{"arch": "unet", "model": "model that predicts nearness at each pixel", "train_examples": 195000, "image_size": 64, "crop_scale_min": 0.8, "widths": [64, 128, 128], "block": "basic", "beta1": 0.9, "lr_schedule": "cosine", "final_lr_fraction": 0, "warmup_steps": 3500, "weight_decay": 0.04}
Rows from block 5 of a small model that predicts nearness at each pixel, named by matrix and row number. Rows with one number belong to one channel. Each number is 500 + 40 x the weight over its row's rms, rounded and kept within 0 to 999. All counts start at 0. Numbers have three digits each.
After each channel's rows are labels from the 100 images, of 14976, where the channel reaches its highest value: "peak at" is the part of the image that holds the peak. Only what is clearly more common there than usual is listed. The data: rendered scenes of coloured solids on a plain floor. In brackets: how many of the 100, against the usual share in percent.
# convs0: first 3x3 conv (model.mid.1.convs.0.weight, 128x128x3x3, each kernel summed), inputs 0-63
# convs1: second 3x3 conv (model.mid.1.convs.1.weight, 128x128x3x3, transposed, each kernel summed), outputs 0-63

convs0.23:540554534548568469557504602509517530450424478482555516477499552492430488529535511509522510487488534466569506612454528549478494524477541499427467518478523494531503574606542548610470561462472584
convs1.23:513464450471492550518548473493490502478559538508513461512498466490526478501428443474487451511485470506481518457542564484526513460517474509537500463505509514509472508449477470412510513484505428
peak at: middle left (45 vs 9.4); middle right (29 vs 9.4)

convs0.56:574470483501541401467459467472500617533577500540461448486445471470492527473510496499453534509491498563551492480531564461495473521501466485493517540541476468445548589531563544501526521508512483
convs1.56:432454497501456565505491545542488429430483456479545485506563524539496478525442476479545424501519448494430475513564440533497520437464513525542537428568502525486434438477468443448473533497568472
peak at: centre (50 vs 6.2)

convs0.75:520466430545530446504497505473507577590501503599520459477510422489476462497491465564480540435557475519464468502424493454548473441535476474458491539481584485539513524492480501448583502467541510
convs1.75:463496500485447593515442534529502462450530480434487486507517529475540644514535520474544433557509510457452452513550482518419527481464521544575535480502469502453483459489470460631467478465481474
peak at: bottom right (40 vs 14.1)

convs0.100:472498513514529552508464421465512520461552576514484492489509515538404569506466433533501514532503468464512507513429499524488564526530533540549525463453396525502453537552539462530555484501520529
convs1.100:529524471523546445457535529516475486557509476518456537458478470463554425451486540486505502436515477523541516460573555506469451551478469432439482519453554448496556517526509495433483549536489484
peak at: top centre (90 vs 9.4)

convs0.78:409490488495473519524445577492560499451467488487506460564526526519508491516494540478488400538504509502497410487542486546497558495500479533530513511446396488499468512503460461506496533549569483
convs1.78:545540522449515460538531453438541548539526518526462469500437460521451501507523498556464542498453527544524550555446484457505525479547445494474470539474478500547539554486532552525546464449452516
peak at: top left (51 vs 14.1); top right (41 vs 14.1)

convs0.29:471520513508515585521474490477512497457455559436520498557476495564471515508507485506519448520483480499469463572512498503414558504511505484540542519427438500455459449513469491519509484534516481
convs1.29:570552531493542416487536469480498541572529471529464514473441455499498472470512522510461540458484515560532536486493580470500479529524456456475462558413532480544570570504539547443520489504456498
peak at: top left (88 vs 14.1)

convs0.125:457543457558534491528482588529529506454456501509503523546486581511438521521570503497551428502484560463560499542488572570451558523486511547448480482468471482513551559567469555567409525512478559
convs1.125:519512541504455504543534479505497502471479553517513452480483522588477460507400442481474482498536488508484529590524496526576514410519504492550521471512534503512485519463498491455516482487545492
peak at: top right (41 vs 14.1); bottom right (34 vs 14.1)

convs0.11:480502521502505530515483486411537463503439509508490458489536483442515391517456473418497523505455482497447471509544496491532507494474483466520458491531538541502441512515475386459460516452497505
convs1.11:480442423491486548468510479516460519464586419486549521476536479467472567518459416472464496544483472546492512458496487473477502521516492527528505509497436504508446508502509503561466481480518474
peak at: centre (91 vs 6.2)

convs0.105:496515451528460507447433486515474467441592416493500581492478538424508499502508517527496461468531522475494464485499603511469475450457511528476534435492492421510478538505488511479497498506557487
convs1.105:508511523454521508523469442439547564493513545461472455540467457503461569527514517533463538555448539501493486520446473451479546473547475550533515517508444522567507546459566501598531478443473485
peak at: top centre (34 vs 9.4); middle left (25 vs 9.4)

convs0.94:512530489526431446515522477479503459512505478476492537515498490493554449550478547471494501533495542447476498485532549458428544398408486402472444508508536485472536495538478479421435499517510498
convs1.94:494475469443528510525489458451544526497478495504501449559489455530451571543526460563487512548442530530507522494468439447466564496542459559522503501495415541538490514455553510541542460437507457
peak at: centre (77 vs 6.2)

convs0.34:567519534486558468569512566491539542455425526523531489495448557500423518545539482544522533478529527461553521520438511523440506536502527505439481495443525495506526540595542536596459522465457559
convs1.34:495450449474486524513504481482505513475615463469492470527508452486548496498445472483484460510470502507471492502536565462521516501510454511538501467516502501520463515435489475501498518486518385
peak at: top right (100 vs 14.1)

convs0.2:418527497499483563471446522519523475479448509393526504530472500523519483514480473453527443523446489487434447516544518521439513493476489522536489472459404513469453426484442491501476516509470431
convs1.2:555545552496539441493538450435509548553559530526487504476444461494467456484489521512441546472468521539532539515452551461562490521560458477479484545473522484557560558497525541506543476492459494
peak at: top left (52 vs 14.1); top centre (37 vs 9.4)

convs0.22:573499516490568473570532560489527542445463470511509492488468564509366475537540501520542529500513479494569501512402519504530533532501516501463478531485530507466537546590535529578468563494489555
convs1.22:513476492477454512514526481473505518489590544470456461517498465483566490501427506470472476504471502494492477496530568463466517511522443515507473482498493504514469533417482467527490516484507386
peak at: top left (93 vs 14.1)

convs0.47:529504495440507464498552432431461502509581493438490526418438528467374470475503555463493509456455502523471600462396563489529429474494498482498611513485518448514500532526476502432510470551476489
convs1.47:499491502437532551529463480483522514501570579428476458544490501510515656518542514495519474562455525494491459441507497475441548452508506546556498517504440544498495506458479523563527457454456451
peak at: bottom centre (60 vs 9.4)

convs0.46:512497519523496538517480607511508522559546467509537527469484501394522505513524458499478567509589558436467486527529529511560475548468509475474455511477532509458504514509523505529492462494548537
convs1.46:460451454482502559525497497499505485409446522502575467538546487564487529552451454495501487543497496516494520507522430502461546468500492577539519453517423545501414464470523480522494495467562455
peak at: bottom right (58 vs 14.1); middle right (32 vs 9.4)

convs0.83:568493519489544461586511563493536537456450513506524487510455548508408492536527482542525525472537504480567530508417503520485501540499531497428487494444527498492521535576551531590449524469463547
convs1.83:501473456475497517512479486472509518496597517459468471536511451470567504495449508477489470513461522501476488467534578450478516517506441505510486481509495501518475520435477496520494517485502388
peak at: top right (66 vs 14.1); middle right (30 vs 9.4)

convs0.38:534445559496500528523500514476523536511473520403496490467514522462547542540500499484522523512429553426462503525503521501601432489523537541491524482546464576486513509554514428531510527484504542
convs1.38:484475403478542513483506483487489508531492536487508490543474455461536524512432534469505499526479516527539526359523551458422518569493479516516522487475464519512502506477526485518500509479491433
peak at: bottom centre (51 vs 9.4)

convs0.25:481537555460547559519457487472496533413467534468469479521512522576479566481544449524479507543506473540449428523500360474469527462523494534573457517470398538504491482556520511502535467519499519
convs1.25:524474460521453453463565499516477503543534454556507535416489485442504447435470478484491497423509461525541533466504538503530447529498478427421504497504576446520523530534455493411483522527498493
peak at: top centre (62 vs 9.4)

convs0.45:542533538452485529480608451537483512514496501478496554465466533527512455452499547497512519471432464495505629495500519510523456410560495427553536544508609496522541499498458519396507523535425504
convs1.45:449491514480486602508389542514500446468589508451503490527533521465535622507526531487567411539505505469459454454561507510456529490459526528563535471505469515453477434492466477568482507472487455
peak at: bottom left (44 vs 14.1); middle left (27 vs 9.4)

convs0.30:573531568541543434581532583503543596479468529518526485523510536515473491519528477525512520460557498532560529567463479498547489512498513485420515502446537486542507515549544542557479532463470536
convs1.30:516461439491475513520502509506490501515531521518504468480519477398586502487414439464470452512487471497492508489519514475462505497493442496444463487458532471482485510466457500505465538480496434
peak at: middle right (100 vs 9.4)

convs0.62:426473503512472541506444548541518455439487490483530521468556550505551489498494536491449449513543478456436422529580572526444501443447531522507463451525454531478481454488438506498469495538484477
convs1.62:544508473472525459532569461460526535525512526554492464483461456527435465536468413521449529522477498566555587498447444479593537498543455505451469511487483503543526553466540535488541493461492509
peak at: middle left (48 vs 9.4)

convs0.77:568484507465476468523587456517542487465462457544446516499369439528564495476495489496519534506452493529506572509579451489516501521539471486496478512508569478560502502456512515427481457446507472
convs1.77:440465467491533565474448549499486451489500442525500524504546489440530531480482480517551445503517482530500519373564529503462502556459500486510517465469470471460494405538515491493461542499508483
peak at: centre (82 vs 6.2)

convs0.50:567531546463539469612566525494538587457422530509508478496487549509435501522560526555506581510510512475542500612424513518491554509490514490426506529479536523536558545565535526564474521493477540
convs1.50:476447408473444542498535473486486507493596466499500486508524466460542515489442492461512478528464487505500494386560578472440502523503446517518476483529466507513452526455487455459469474498523410
peak at: middle left (79 vs 9.4)

convs0.18:580503529497538508556493565489523541458486500481527520501495568532437493542574500535493541483478487488513549503469532534536466508514486468445525557478499530483536581611524522555465579477439525
convs1.18:510458470463513527513495479509494512539584532472489452515514462436546512481432454458490460513465469525500494454499553455511520482510475511520495489502503515507487513420464494495514525486491434
peak at: top left (99 vs 14.1)

convs0.67:520534492532434489523539453468512421459492511543446536530530503529523501516497561522605510486510534451507493509536511536455589350479500488466513491539528477523525556516468467445476510534504516
convs1.67:515471425468507489478512449465502554530560399513462504519457443472478576494502486544479523522457491557529526410470513458463518554534463523516476517475458505551523548490569511525506481484466465
peak at: centre (66 vs 6.2)

convs0.76:410508492489466575489476508474515435504472462454508520494491472454562477526471476456532493517451496448441463489585567497497494474458508494471467433457419467449437466500448460502478535493478507
convs1.76:557526497478520451505538439448534568551500511515498492498440447500425532509542530533454563507466551536516566532418486450500514504543471500504480557493486497561553551491560536549541449464441493
peak at: top centre (61 vs 9.4); centre (27 vs 6.2)

convs0.24:467449503486514489469446449520442503462525523503461475489514487502473546497432418480495503543441447542521529465428479524455440542515532562557442461542424509502474463463553454526506455439533482
convs1.24:509556576533492483457489545515469463524567513443442539477469512473574458465464588464527486456525493468508434474595569519460461541470503450488530513449531459467539498517458478486472543538485498
peak at: bottom centre (53 vs 9.4); top centre (36 vs 9.4)

convs0.82:518521506518467468492515442500492514471527512529462497512458490483555554500525562512481525539521517508512449476575575446429571540500478484495501584512483535476470539528513505511544509572452461
convs1.82:463431497467575507517496501478524476475497450505528452556520475580482424540442413520504479501490481550515516507521466508589545492520502550518509435537453531515449493429550473475520562474592464
peak at: bottom left (69 vs 14.1); middle left (27 vs 9.4)

convs0.5:563569565522521515555518528506518555485421532480544506485497584504462525514577527539520531491498565460525507620489515551452528502502535484429491520469521514546517585591536513601450512485455568
convs1.5:476455417474532553507509469506479483509555510509538468511487492479497505498457434486516444513493449535479518419527537506523511459506500525527515464514486517504456520478488492413529508491521477
peak at: bottom left (90 vs 14.1)

convs0.37:547516547427486517486594487494534496433466483421455550535427542491495480478510553525491484499447524521574634488502552501520447505564508497550582513495543505532547519478518509488517464509395539
convs1.37:445503500505510594497380547512483428488516588472513499524543523464552548493499517471571403511523495464470457445572523524435507507445531503532530476492496507448471444508456491494479543504509482
peak at: bottom left (97 vs 14.1)

convs0.9:431517512524481585509470509508507480441422526459511478547496504554486504500532500502512467518496485479418444533534486511415536513478491519540458495492412514469435456499445505522485486524467456
convs1.9:544526510505532437475554462478488534563544473563494517451459465504486427469466473493437537450488489551535547486478568478553471537554462466472481532467531483565546568499536527447525497507478492
peak at: top right (46 vs 14.1); top left (45 vs 14.1)

convs0.16:497431486506536461461492543468514537513521417439417545502472485486449517496479570455565507482470516502525475503431515455645467553434528522441510475535493521488495502490505498542527488480494460
convs1.16:502516481485520503506526489472498496517467628494509473524497466509530480508487504479482508508489534500518505447526529479408507514506451503481485504474492524510488505475511498484507493491503432
peak at: middle right (45 vs 9.4); bottom centre (28 vs 9.4)

convs0.7:515485504461530508524553495480532498424504448511543444535441480510447508538520486533498489537487511536512567478431470531500531509562493488562627481501529508538538417472514544509528542493545446
convs1.7:528531506524463504457456510512465515545539465458444538483466526467575582463547559458530482474517511476497436481562547507409471537456529464508476548447516467460539532532445534508459481528442506
peak at: bottom left (35 vs 14.1); bottom centre (34 vs 9.4)

convs0.53:577493504508531477566518560531545535446500497500503505495472576568429482550554479536514499476492444463528545480460535506535516531504485451476527538516513533447545482549489529556461571472451512
convs1.53:520476501480501469504512493473508518531583497492495485523518451485567434484443519483465494468481526519501483503521597449505507537517448478500487516480516503520516508415466499498485534492484401
peak at: middle left (71 vs 9.4)

convs0.84:473528491515469528467455548519545485446410510451516486613489487549514503504434477477490391523461490501477512540513506553504551499509479492526506477461410473503545426489434491495461532541492451
convs1.84:540515593484537455492533456445498541546602472533453506478451475503475464478476502522455519462467504567537533496474541466595492510554481471488483515467526482547554550492515542469535485490466515
peak at: top left (86 vs 14.1)

convs0.31:578504495509549446561519566499502535446503462487527503493462536513355475526533513502519528521517489528569522518394533504514496526507513493438485529481530485491504568586548548587477574487479553
convs1.31:510489525469528537517503484464508501507608620457466463528521472475555467496445505479494456495466486499501483472512576469489526511521465506509486488493487515507482508423462504489518535490489423
peak at: middle left (91 vs 9.4)